{
  "encoder_arch": "resnet",
  "model": "contrastive image-text model",
  "vocab_size": 44,
  "encoder_norm": "batchnorm",
  "encoder_depths": [2, 2, 5, 2],
  "text_encoder_causal": false,
  "text_encoder_width": 256,
  "text_encoder_activation": "gelu",
  "text_encoder_inner_norm": false,
  "optimizer": "muon",
  "learning_rate": 0.0073,
  "batch_size": 256,
  "lr_schedule": "step"
}
Rows from block 5 of the image encoder of a small contrastive image-text model, named by matrix and row number. Rows with one number belong to one channel. Each number is 128 + 24 x the weight over its row's rms, rounded and kept within 0 to 255. All counts start at 0.
After each channel's rows are labels from the 100 images, of 14848, where the channel reaches its highest value: "responds to" is what is common among them. Only what is clearly more common there than usual is listed. The data: drawn human figures in many poses.
# convs0: first 3x3 conv (encoder.blocks.5.convs.0.weight, 208x208x3x3, each kernel summed), inputs 140-207
# convs1: second 3x3 conv (encoder.blocks.5.convs.1.weight, 208x208x3x3, transposed, each kernel summed), outputs 140-207

convs0.92 [161 135 133 165 155 151 114 122 148  98 131 142 106 117 171 108 114 180 140 118 153 134 121 153  85 101 133 109 128 169 124 171 142 123 142 155  91 124 126 193 130 117  91  95 130 121 147 114 115  99 115 117 139 118  98  88 119 108 129 142 112 101 145 118 131 113 137 139]
convs1.92 [156 122 123 130 119 145 172 151 141 124 117 214 103 110 135 146 115 139 159 139 107 122 143 124 132 135 124 112 129  92 145  88  99 112 137 115 122 122 183 114 102 133 146 121 116 138 152  78 138 125 137 107 164 126 132 115 161 125 126 109 156 114 134 132 133 102 119 139]
responds to: hands on hips

convs0.189 [122 117 119 139 135 128 123 126 134 143 101 116 170  99  97 111 111 130  67 129 116 126 130  87 104 115  98 131 204 119  95 116 114 116 114  79 111 103 159 108 124 101 182  99 128 106 109 151 119 126 120 104 150 110 124 122 167 134 111 160 115 162 119  96 149 123 114 124]
convs1.189 [107 115 127 141 130 144 114 120 146 162 115 120  84 115 113 122 116 109 151 127 127 116 134  94 166 117  75 129 155  74 122 109 108 110 132 113 114 137 142 120 114 113 101 120 108 166 174 110 133 138 111 161 140 147 138 148 136 169  90  93 143 108 121 108 152 112 156 143]
responds to: squatting; kicking

convs0.8 [107 107  45 111 122 123 132  99  95 165 103 128 121 123 121 139 118  79  87 140 142 123 121 132 136 179  93 135 114 101 142 148 141 117 117 116 132 170 149 144 144 118  35 112 113 149 158 126  93 128 114 135 103 115 151  99 130 112 132 156 123 133 139 129 118  83 108 103]
convs1.8 [ 96 138 141 121 131 108 131 117 102 153 162 133 166 117 115 142 125 150 120 146 127 115 143 201 138 130 138 111 124 126 114 124 112 101 128 137 123 107 136 124  86 102 121 127 122 130 147 149 156 106 165 143 143 132 176 135 114 148  70 108 123 132 120 125 115 101 161 130]
responds to: arms up

convs0.184 [106 148  90 127 134 127  71  84 152  64 135 139 168 153 132 143 124 119 124 120 168 136 121 155 101 134  98  66  70 103 116 139 144 116 161  90  98 136 134 137 108 116  62  91 118 103 105 130 114 133 131 152 105 143 122 107 131 151 135 145 113 115 142 122 172 143 125 104]
convs1.184 [110 110 108 151 118 105 131 117 138 158  92 161 125 127 159 145 125 120 128 117  77 138 151 133 126 133 127 120 151 123 123  76 117 110 127 111 125 104 132 113 120 144 114 131 152 117 105 128 127 114 171 105 147  80 114 190 109 137 124 118 156 127 117 144 132 149 120 124]
responds to: arms up; lunging; green top

convs0.32 [128 125 138 118 133 139 104  86 178 107 122 132 122 130 170 142 136 102 129  99 142 163 113 127 110 150 112 122 107 141  83 140 132 142 137 159 126 121 101  93 144 129 118 162  99 110 131 133 148 131 138 138 158  66 140 128 115 124  97 120 141 101 137  94 161 188 109 115]
convs1.32 [181 105 129 136 106 129 172 171 131 135 113 162 117 116 148 116 125 157  95 155 106 123 160 128  98  96 115 129 100 135 175  84 102 135 124 151 142 117 157 126 101 184 108 154 132 116 145 101 140 127 139  87 102 156  96 110 151  90 148 107 114 106 136 123 118 119 106 120]
responds to: star jump; walking; green trousers

convs0.196 [160 123 141 127 110 100 139 137 140 154 134 100 108 135 148 101  89  98 131  96 119 135 129  62  81 184  97 162  92 123 142 128 108 120 137 177 146 158 121 103 164  86 102 132 107 127 162 118 129  98 135  99 125 117 128 172 134 120 105 130 147 143 121 110 120 128 152 114]
convs1.196 [155 119  93 140 114 187 134 106 144 136 126 135 117 160 166  88 136  97 106 151 124 114 128 128  88 119 141 128 101 163 125 141 129 154 127  90 102  97 123 119 129 150 152 145 169 135 178 171 131 119  71 138 131 176 125 102 136 152 113 102 108 125 132 129 164 130 115 113]
responds to: waving

convs0.117 [125 124 142 111 115 111 106 108 147 105 132 127 102 141 126 160 176 179 151  93 156 130 130 118 141  98 159 103 129 100 174 136 131 110 146 123 139 120 123 152  84 127  53 113 121  67 145 127 128 115  91 116 146 110 130 101 123 133 133  96 150  77 102 108 119 150 136 145]
convs1.117 [183 131 125 135 162 153  93 161 113 107  93 122 143 124 118 165 119 121 126 140 145 134 117 143 111 134 116  96 131 135 105 111 154 115 138 109 129  98 156 143 122  93 104 152 154  83 172  99 146 117 143 106 143 143 129 142 135 105 110  84 140 109 146 113 148 146  88 124]
responds to: walking

convs0.201 [150 124 142  98 122 111 108 146 165 167  95 133 149 147 127 170 129 139 116 116 146 128  93 141 136 171  97 121 108  99 133 119 113 130 142 133 162 154 118 101 133 135  73 183 159 117  82 135 126 142 122 101 132 131 150 108 125 124 124 128 143 122 138  99  82 148 117 128]
convs1.201 [ 90 117 140 108 153  98 125 140 157 117 166  58 167 116 123 110 132 109  95 154 153 100 133 124 111 118 121 149 148  87 130 102 121 127 117  71 165 109 102 167 131 143 109 146 133 135 116 119 143 115 132 130 138  98 145  86 137 113 166 182 117 114 128 125  87 112 111 133]
responds to: squatting; orange trousers

convs0.113 [130 134 130  60 132 125 114 122 108  65 179 119 141 138 140 129 105 101 120 155 128 138 136  60 139  91 105  88 105 198 110 132 123 122 134 138 132  87 142  91 110 107 168 117 198 130 101 119 115 140 101 125 152 118  99 129  96  86 140 149  79 132 113  93 128 118 100  83]
convs1.113 [127 111 140 141 128 127 171 149 146 158  72 156 134 124 126 134  98  90 124 135 123 126 142 131 113 162 121  92 139  82 139  99 145 115 148  52 117 149 140 125 119 113  87 111 117 123 155 107  93 165 112 132 154 161 133 119 177 115 111 146 164 114 175 145 114 126 136 106]
responds to: kicking; waving

convs0.75 [127 148 160 111 132 122 122 121 142 100 137 149 113 124 127 154 149 103 170  87 140 104 135 162  96  73 147  60 118 144 111 138 139 115 132 135 125 135 140 115 105 118  57 102 146 153  78 131 117 113 125 111 134 163 121 145 134 159 140 104  95 136 112 163 138 171 114 100]
convs1.75 [124 100 105 154  96 121  98 101 132 145  85  88 126 147 158 144 139 142 130 175 147 183 131 126 142 141 116 120 139  95 111 138 168 135 128 126 135 129 112 129 121 121 152 122 129 146 107 137 117 153 124 114 136  87  95  82  99 167 137 170 143 113 128 127 101 140 124 139]
responds to: hands on hips

convs0.51 [ 88 111 127  88 108 147  77  77  81  97 134 154 124 120 112 147 170 123  41 147 147 123 126 153 124  94 149  73  84 126 139 125 134 146 122 139 138  85 127 112 112 167 152  81 167 120 121 139 175 121  82 113 148 126 153  96 134 148 115 110 141 122 109 173 130 155  89 132]
convs1.51 [131 131 120  96 124 101 130 124 144 177 149 167 101 113 138 102 126  96 117 143 104 144 128 106 105 163 112 149 132 116 139  92 140 103 142 164 168  91 120  92 107 163 114 172 154 108 107 133 130 152 150 172 151  91 140 151 149 137 128 126 159 105 128 143 113 128 179 133]
responds to: kicking; blue trousers

convs0.30 [147 116  97 150 158 126 143 125 140 136 133 174 136 109 114 113 111 109 133 126  98 125  73 152 118 179  78  95 126  94 115 124 138 102 142 143  75 174 113  72 113 123 104 155 163 104 143 104 120 149 140 119 134 127 132 150  97 119  83  86 130  90  60 127 108 115 138 116]
convs1.30 [110 113 152 135 129 138 130 130 141 139 112 145 117 144 119 163 136 128 127 142  89 121 118 102  92  93 124 130 133 120 156 108 123 133 109 122 134 118 146 121 110  72 145 157 152 141 141 136 161  99 150  89 108 133 181 115 176 140  95 107 143 128 119 116 102 136 126 120]
responds to: star jump; hands on hips

convs0.42 [113 111  90 144 116 130 115 106  88  94 122 126 117 116  74  94 123 135 174 130 174 130 116 102 111  95 116 131 112 133 141 140 121 145 130  97 108 137 112 153 120 149 138 107 174 147 121 142 125 122  81 136 105 117 110 105 140 115 121 132 139  84 130 143 138 127 122  55]
convs1.42 [109 128 118 126 140 160 157 129 144 199 114 125  83 130 145 122 114 139 116  95 114 117 143 139 113 152 151  94 115  92 121  98 157 112  75 134 162 123 104 140  88 169 131 125 146 149 138 110  90 136 151  99 141 137 138 156 137 135 129 105 135 103 115 152 123 142 100 160]
responds to: yellow trousers; teal trousers

convs0.162 [158 111 145 133 134 167 127 106  94 113 105  86  99 123 144 159 112 136 152 167 104 144 134 103 125 120 101 169 119 125 156 114 104 116 129 135 132 101 101 159 104 144 130 146 115 101 215 116 121 143 134 171 114 139 105 113 102 136 106 128 111  83 119  95 135  97 124 136]
convs1.162 [122 149 111 121 139 151 134 119 141 106 129 149 124 131 158 164 123 119 100 114 127 126 115 124 134  78 159 124 170 127 128 142 167  98 117 170 145 106 147 150 135 107 145 136 118 138 170  84 164  86 115 102 126 128  94 164  96 137 179  92  98  69 116 156 119 113 111 139]
responds to: squatting; standing

convs0.97 [139 132 131 105 140  93 117 123 137 116 114 116 112 137 112 158 144 159 115 103 102 108 131 123 148 156 122 158 104  97  85 123 102 121 130 148 166 136 105  75 143 126  49 165 141 136 154 150 121 113 126 122 109 138 130 107 116 177 125 139 124 109  74 129 124 125 113 141]
convs1.97 [139 152 147 117 120 148 141 125 178 134 114  91 153 120 131 154 138 103 141 122 156  97 100 148 108 103  90 103 144 118 112 138 104 114 124  94 140 149  90 137 115 111 112 160 160 185 141 124 131 119 139 170  98 151 174  91 194 122 145 132 117 127 145 110 110 138 157 132]
responds to: walking; hands on hips; red trousers

convs0.183 [128 136 129 137 116 108 110  90 139 105 124 109  98 140 144 140 103  90 119 117 134 103 144 136 131 128 153 110  85  95 113 117 146 133 121 138 109 165 106  88 116 118  78 128 119 123 148 130 166 129 142 146 117 120 125 135 101 151 144  96 139 102 121 129 146 144  90 134]
convs1.183 [137 135 102 169 123 145 131 110 157 107  58  79 132 163 110 128  98 127 144 138 153 189 132 156 128 137 129  88 155  82 120 133 157 128 134 134 131 140  62 117 108 110 122 136 108 161 179 115 109 129 131  87 123 127 113  96 143 158 115 161 132 125 156 160 103  94  99 140]
responds to: hands on hips

convs0.7 [145 167 155 109 142 138 151  98 114  99 142 123 121 129 146  91  88  98 148 121 168 126 139 119 101 114 150  77 127 139  69 172 146 147 150 130 114 100 170 142 134 112 173 116 146 128  80 137 140 101 100 150 115 132  85 111 125 115 135 119 119  96 151 155 159 127 130 143]
convs1.7 [127 129 149 115 144 108 134 105 106 150  85 163 102  90 125 107 108 107 138 172 103 163 130 129 120 159 148 124 116 127 152  62  90 117 117  84 114  87 170 140 108 103 113 152 132  99 140 137 121 152  97  75 129 140 138 132 116 127 122 119 133 157 128 151 148 157 141 121]
responds to: waving; splits; star jump

convs0.39 [154 136  81  93 153 130 115  98 109 121 141 173 113 157 115 148 131  90 103 112 142 134  88 114 131 137 153 111 131 138  92 136 123 150 126 162 131 100 124  97 138 161 119  63  94 141 107 118 108 155 139 143 137 121 110 121 119 139 115 115 129 144 137 119 122 172 144 134]
convs1.39 [131 156 124 153 106 171 101 120 163 128 134 128 117 119 141 120 129 135 139 135 108 114 124 126 110 113  93 126 163  90 124 122 137 194 114  87 130 118 147 148  95 150 120 157 152 134 158 113 139 115 107 120 119 166 112 150 156  79 112 102 122 119 123 124 152 143 106 134]
responds to: walking

convs0.182 [142 135 199 158 132 118 122 149 125 162 135 134 100 110 100 112  65 187 136  71 124 156 132 145 166 188 133  91 175 128 120 101 137 136 133 125 140 132 146 121 124 115 101 163 125 120 117  96 141 131 122 147 134 125  72  78 130 105 146 126 139  83 135 154 114 117 127 124]
convs1.182 [132 142  75  87 162 139 122 106 116  91 130 120 131 136 129 144 132  95  72 130 128 106 159 125  96 112 161 138 107 162 126 172 112 110 131 132  88 129 133 141 106 124 117 156 144 114 147 136  98 153 120 137 112 128  71 144  93 155 158 138  99 105 141 122 148 135 142 165]
responds to: waving; orange top

convs0.191 [ 96 128 152 142 123 133 119 135 143 172 145 124 100 134 155  84 105 125 123 120 135 173 113 176 131 108 133 115 132 146 108 127 120 122 142 127 119 161 107 111 128 125  13 144  79 146 153 108 126 127 140 110 129 110  96  88  96 100 122 142  97  82  93 113 107 134 143  96]
convs1.191 [165 146 138 129 100 127 136 142 146 125  95 169 139 106 113 167 143 131  67 130 126  98 144 165 146 134 131 154  98 121 132 143  96 155 118 116 155 153 128 136 104 161 122 116 105 128 135 130 143 164  95 146 107 125 126 139 141 101 186 123  86 109 151 138 176 173 101 117]
responds to: walking; pink top

convs0.160 [113 156 115 131 127  74 113 134 109  75 158 154 158 138 125  11 119  82 140 149 141 109 154 134 114 117 139 107  39 180 136 121 118 105 146 150 104 126  97 146 118 131  90 123 141  93 154 131 111 130  91 109 119  97  91  77 125  97 126 126 138 131 130 150 129 129 135 118]
convs1.160 [ 95 152 122 149  95 170 132 141 119 123  97  99 157 143 148   1 120 105 107 116 121 123 169 134 155 124 127 129  66 127 152 139 122 209 161 121 175 135 100 116 128 185 156 148 154 103 102 108 102 105 113 114 113 137 142 121 153 124 122 126 138 127 165 139 119 101 115 132]
responds to: orange trousers

convs0.199 [119 116  98 152 127 128 121 122  74 115 109  82 138 125  89 135 120 103 138 143 106 101 143 121 155 130 121 100 118 104 133  89 144 156 104 128 155 105 116 144 118 136 137 128 117 141 130 140 117 144 103 156  99 120 136  99 117 120 134 124 134 124 149 123  96 119 114 123]
convs1.199 [151 128 147 129 175 106 145 113 105 101 135 127 180 132 161 121  99 104 119 140 118 141 123 136 113 168 141 130 144 135 130 129 128 106 123 163  89 170 103 118 116  74 124  95 171 103 146 126  93 124 107 119 107 129 152 138 100 146 106  87 108 126 146 125 117 129 128 150]
responds to: arms up

convs0.197 [126 171 151 111 133 112 115 107 138 129 117 146 148 148  97 101  85 137  71 124 121 141 111 155 146 112 146  87 102 131 117 128 129 125 148 119  88 134 132 138  99 131 101 118 120  94  80 130 104 111 176 132 135 139  99  73 151 145 162  79 106 114 139  99 163 163 103 146]
convs1.197 [165 128 109 148  89 134 112 103 152 112 166 124 127 124 102 136 121 125 136 124 135  97 134 124 186 122 111  79 152 125 115 145 121 101 124 142 137 107 108 134  91 160 183 138 114 158 109 146 125 104  81 128 114 140 107  88 105 170 115 151 141 128 162  97 106  73 115  95]
responds to: hands on hips

convs0.66 [125 150 175 104 117 124 145 124 143 118 146 103 107 113 133 177 100  89 158 162 124 129 140 116 124 177 127 131 113 145  99 159 132 161 137 148 124 148 133  95 150 127 144 142 138 115 147 143 148 121 157 113 148 130 144 124 113 116 108 133 176 122  99  96 121 102 106 150]
convs1.66 [123 125 114 146 142  97  87 117 127 132 101  98 131 102 141 114 134 104 129 110 109 155 150  99  93  94 124 108 126 126 126  94 115 125 102 111 161 102 112 166 103 167  66 151 143  99 143 117 134 144  85  90 116  95 136 125 107 139 144 163 106 148 137 131  90 130 123 136]
responds to: star jump; standing; red trousers

convs0.93 [110 155 172 126  95 131 111 117 117 104  86 105 126 154 128 130 105 128 118 112 133 136 145  81  66 110 118 114 101 129 100 137 104 119 128 161 141 105  99 103 143 117 114  95 117 131 137 121  91 148 118 114  86 128 151 141 133 116 134 135 132 148 175  95 102 128  98 122]
convs1.93 [143 194 107  92 124 104 142 131 139 131 123 141 154 133 177 136 124 134 106 137 127 112 117 128 102 152 150 116 143 157 170 100 153  95 162 135 141 138  96 134 109 134  94 124 132 108 128 144 113 124 157 116 139  53 127 142 107 116 135  98 131 144 131 150 109 141 136 158]
responds to: walking

convs0.57 [100  92 183 127 133 101 100  96 121  73 115 128 141  92  62 141  88 141  95 108 102 122 110  96 125 118 151 168 112 140 128 105 108 120 119 148 126 138 103 123 141 112 125 141 146 104 113 155 138 112 155 123 117 124 125 127 146 137 108 156 135  90 108 116 121 113 104 116]
convs1.57 [128 107 142 131 107 105 108 112  72 136 134 118 156 109 144 158 120 109 113  99  91 122 132 153 115 138 140  92 107 107 113 149 143 107 161 105 151 121 150 168  98 130 102 159 161 159 132 128  93 150  55  99 133 145 123 139 140 103 125 144 171 112 135 158 114 137 144 155]
responds to: waving; red top

convs0.19 [140 102 106 106 125 124 117 115 126 103 120 157 129 132 108 156 121 136 148 131 134 113 126 119 128 123 105  94 147 142 125 168 128 119 102 159 141 124 121 127 110 108 111 144 146  47 106 155 159 125 144 116 130 151 115 119 125 177 121  97 144 109 127 126 133 114 142 106]
convs1.19 [138 121 136 121 143 116 145 156 143 116 167 111 121 159 102 120 141 125 100 105 175 173  97 103 125 108 126 104 120 144 112  95 143 137 127  92 172 147  94 169 126 135 119 137 140 112 123 112 115 107  93  98 133 148 156 107 188 154 153 160 101 123 136 103  92 156 133 108]
responds to: squatting; orange trousers; orange top

convs0.156 [134 116 149 126 104 123 172 141 107 113 124 142  97 123 130 122 118 104 120 156 110 113 142  67  75  91 127 136 118 145 104 127 123 142 110 159 135 181 142 129 136 138 143 140 120 146 146 127 141 150 126 165  98 118 164 101 137 167 130 125 125  68 157  94 118 124 104 140]
convs1.156 [114 131 116 133 151 136 119 139 121 141 102 153 130  82 150 204  98 108 162  99 111 143 136 146 130 152 143 115 172 116 110 110 167 167  93  94 180  88 156 149 118  96 154 102 124 137 157  90 135 132 101 116 173  97 108 136  80 144 143  81 153 141  56 142 114 125 153 152]
responds to: yellow trousers; standing

convs0.164 [107 129 147 108 132 151 124 118 147 113 148 107 112 135  97 106 122 113 132 142 141 133 148 112  94  83 121 104  96 130  92 110 141 135 115 145 104 124 112  81 120 124 224 120 116  97 105 139 118 109 116 131 153 132 112 170 137 129 142 140 125 133 131 121  87  86 109 129]
convs1.164 [ 85 138 104 127 141 134  91 168 104  99 111 155 168 128 130 155  83 153 110 136 119 144 128 174 142 153 125 102 140 150 107 135 133 150 142 106 129 150 108 107 120 106  40 116 127 111 117  99 106 126  89 132 161 146  74  87 137 144  62 137 124 169 182 142 111 111 123 149]
responds to: orange trousers; splits; lying

convs0.22 [ 93 136 148  78 109 159 102  96 110 121 105 142 106 162 147 106 103 114 144  97 133 144 112 108 149 112 141  94 121 145 125 132 130 158 153 107 116 134  86 132 144 170  71 125 167 118 124 145 120 160 129 104 111 110  98  81 129 147 108 149 131  73 130  99 143 105  92  93]
convs1.22 [ 92 159  75 125 114 126 129 139 177 177 110 143 114 100 146 106 110 127 154 123 159  98 142  91 120 145 136 104 121 120 121 124 149  91 125 136 145 112 132 132 100 139 141 134 127 125 132 124 118 100 138 117 161 111 110 141  75 134 166 104  84  61 100 106  96 131 126 159]
responds to: star jump; green top

convs0.147 [109 147 108 152 119  90 101 122  91 118 127 139 142 124 141 119 102 135  93 101 115 147 120 124 118 154 111  79 126 162 124 122 132 125 119 139 126 101 136 145  92  79 131 147 120 136 128 141 162 127 119 116 156 131 152 110 146 113 116 138 128 114 123 156 103 106 133  39]
convs1.147 [ 65  90 143 154 154 147 120 146 139 125 131 130 125  98  74  82 148 110  51 137 148 141 134 127 153 116 160 138 138 120 137 110 133 112 131 129 179 137 113 159 153 111 130 122 144 153 149 109 118 117 109 120 153 114 115 117 154 158 110 171  78 119 103 143 127 126 129 161]
responds to: waving

convs0.151 [101 129 120 171 147 153 110 107  99  82 121 139 163 112 138 161 116  47 111 168 130 157 145 139 118 109 131 104  99 132 165 112 152 114 138 136 134 118 142 200 122 136  80 117 103 109 121 112 141 116 137 114 107 103 155 107 107 128 125 152 114 116 106 126 102 128 118 132]
convs1.151 [101 156 122 139 110 126 127 133 108 177 136 153 115 134 123 126 133 158 143  83 106 154 136 127 135 131 131 128 131  98 128 111 144 143 132 106 104 145 140 143 132 104 173 133 108  92 121 137 121 129 148 125 130  41 137 169  91 125 116 110 166 157 115 180  99 147 113 124]
responds to: arms up; bowing

convs0.105 [121 139  99 142 100 125 138  84  87 132 147 145 146 149  80 123 108 101 135 129 142  95 133 151 124 116 126 114 113  77 102 137 127 112 158 101 122 146 132 134 142 141   6 133 147 148 189 107 135 134 121 126 131 127 165 115 142 130 125  83 114 122 140 151 162 152 103 116]
convs1.105 [ 95 169 144 146 151 143  90 141 176 128  78 115 133 144 132  97 153 133 146 123 134 151 122 132  72 160 132 132 142  91 112  97 151 106  98 124 106 108 112 121 102 141 109 154 146 124 170 140 132 121 153 166 143 119 117 135 111 153  93 129 113 160 122 134  91 123 106 162]
responds to: hands on hips; walking; pink trousers

convs0.128 [116 116 170 104 111 119  92 138 135  95  88 123  78 130 112 119 108 170 142 143 124 113 115 121 138 162 156 121 143 107 107 150 104 129 115 140 143 127 133 157 150 117 125 104 123 114 113 108 108 118  97 108 136 117 126 135 119 110  92 117 161  85  77 118 128 136 106  76]
convs1.128 [159 119 150  90 151 140 132 173 141 144 123  88 125 140 167 158  92 119  93 112 135 123 128 133 131 149 126 121  94 165 160 138 145  87 109 168 124 131 139 131 140 127 114 124 152 132 137 162  89 144 146 129 119 160 175 109 146 103 169 106 138  83 143 129  93 157 174 165]
responds to: yellow trousers

convs0.84 [ 93 124 109  76 103 169 109 126  90 156  88 148 153 120 100  94  99  82 108 119 127 133 105  91 166 148  99 106 119 117 154 145 109  91 142 112 118 108 119 176 108 130  98 133 147 142  81  93 114 135 112 145 139 127 111  91 115 131 169 143 126 120  86  95 133 138  85  98]
convs1.84 [130 136  93  99 163 118 120  93 125 149 125 158 119 154 168  88 143 117 104 120 110 117 146 180  95 144 141 127 144 107 110  92 144 147 122 156 136 100 150 139 130 126 160 152 124 117 117 145 155 151 201  99 131  76 131 166 103 139 124 111 131 123 107 180 107 136 170 116]
responds to: squatting; star jump; yellow trousers

convs0.89 [ 99 100  91 119 101 108  91  90 123 114 110 102 134 155  99 133 107 112 132  79 117  82 168 107 155 109 146  86  79 127 133  91 147 146 115 135 142 153 101  91 123 137  91 106 136 136 117 140 107 147 120 177  90 125 107 145 137 144 113 101 150 124 127  86  77 122 108 120]
convs1.89 [121 128 138 114 139 104 152 117 140  94 140 130 134 147 141 106 111 103 105 142 154 131 129 138 109 134 153 123 172 124 119 146 124  89 116 130 145 115 145  88  99 101 142 160 143 136 145 106 141  91 110  89 143 125 149 116  79 149 136  88 107 116 119 151 153 133 127 138]
responds to: waving

convs0.9 [100 145 161  95 109  98 137 133 131 147 123 117 134 133 103 166 127 175 136  73 109 128 123 126 151 154 122 125 117 136 131 102 129 139 112 158 160 151 114 139 121 131  91 128  99 159 124 116 109 168 124 122 110 110 118 123 102 151 142 130 162  70 171 128 117 153 107 149]
convs1.9 [138 124  82 103  86 112 121 126  96 132 143 135 113 118 154 133 117 100  97 125 142 150 125 126  96 107 143 114 102 191 127 166 112 150 131 143 174 131 111 118 125 164 137 167 143 125 135 140  52 195 104 111 130 113 110 113  97 131 171 117 109 108 112 113 169 151 159 173]
responds to: orange trousers; star jump

convs0.129 [133 121 114 144 115 108  96 125 123 125 147 142  57 129 146  58  90 165 137 127 131  98 116 100  88 129 124 194 124  72 145 145 108 135 129 113 112  98 124 127 140 130  96 152 146 144 110 105 121  95 131 121 136 144  97 113 133 155 116  78 158 118 118 156 152 138 158 133]
convs1.129 [129 116 145 127 120 126 118 161 137 140 133  85 160 119 126  16 165 127 161 105 157 120 149 120 150 159 145 145  45 128 138 150 156 160 154  93 160 122 134 140 122 133 124 144 134 155 100 107 155  88 114 125 139 149 104 115 154 118 114 106 109 124 100 151 133 114 101 106]
responds to: orange trousers; squatting; splits

convs0.35 [128 123 106 114 115 118 130 122 107 103 106 133 133 130  97 125  91 207 161 103 126 141 118  94 118 138 118 192 108 104 112 106 121 155 154 132 139 108 120  88 130 120 212 117  87 104  80 136 127 159 124 126 121 118  95 128  99 131 111  77 128 103 120 152 114 122 128  92]
convs1.35 [114 128 124 100  85 112 117 156 119 114 150 115 139 139 156 112 171 103  95 121 141 121 152  91  80 116 130 138 159 178  99 161 132 175 118 146 136 110 144 163 129 151 107 126 151 172 137 167 146 104 110 119 159 137 125 113 109 172 123 110 152 103 147 147 157 110 121 132]
responds to: squatting; kicking; brown top

convs0.141 [127 150 155 126 155 159 125 119 106 104 129 130 100 131 104 131  76 168  97 133 155 117 115 155 100 124  79 122 103 148  80 139 121 124 134 108  94 133 141  81 149 117  73  73 149 126 135 116 117 156  81 144 138 103 129 100 115 155 146 143 121 115 124 110  85  93  91 146]
convs1.141 [155 141 126 133 133 163 152 148 101  99 125 129 125 100 102 107 116 113 158 124 172 104 158 165 167 144 158 153 110 110 106 170 126 100 113 129 149 120 152 104  92 136 128 147 149  68 118  96 101 128 180 103 154 126 154 144 125 132 112  86 128 145 143 110 173 103  95 146]
responds to: walking; orange trousers; hands on hips

convs0.17 [143 154 188 131 122 147 169  87 135 125 119 124  97 142 157 131  78 109 121 155 122 136 124 154 107 105 141  68 141 129 154 163 119 124 147 147 118 124 130 141 146 160 118 163 127 106 106 137 143 134 136 114 126 143 129  77 121 109 138 141 135 134 116 151 165 155 152 128]
convs1.17 [118 111 127 114 149 104 102 127 126 132 135 106 143 103 120 129 109  77 109 146 126 136 153 102  90 137 155 140 130 187 112 134 118 118 132 102 126 131 129 113  99 118 105 153 123 126 145 140 121 155 103 127 132 172 116  65  79 156 150 129 126 131 121 137 148 108 155 143]
responds to: star jump; brown top; waving

convs0.207 [140 115  93 156 102 133 142 113 103 112 148 117 140 114 143 135 159  99 112 138 132 160 133 100 118 126 127  86 104 107  78 108 123 151 144 115 119 111 144 151 114 103 111 105  41 124 148 116  88 102 125 103 113 117 152 117 138 143 115 141 121 105  78 136 139 115 161  99]
convs1.207 [169 121 135 136  99  80 109 125 131 196 116 108  94 120 118 144 110 151 157 103 117 181 141 121 163 180 119  78 159 130  94 127 120 128 154 123 141 137 103 127 136 144 146 108  89 108 140 117  93 133  97 135 138 146 116 124 118 157 136 137 130  82 184 123 130 118 122  95]
responds to: hands on hips; purple top

convs0.18 [137 108 114 127 144 158 156 126 132 135 124 119 143 105 149 150 113 114 138 166 136 180 115  89 116 125 112 161  77 164 102 134 126 116 133 143 144 123 135 153 131 104 164  73  43  82  88 134 126 117 150  94 131 164 129 159 141 127 126 198 100 117 120 128 126  63 125  77]
convs1.18 [ 99 144 160 124 116 131 124 151 148 160 122 134  78 126 138 157 146 144 149  82 131 157 138 137 117 156  91  88 163 148 110 120 143 154 134 112 113 123  98 143  88  76  84 131 133 131 167 107 125 113  92 131 140  72 126 122 108 144 103 181 153 118 104 135 119 117 160 134]
responds to: hands on hips; squatting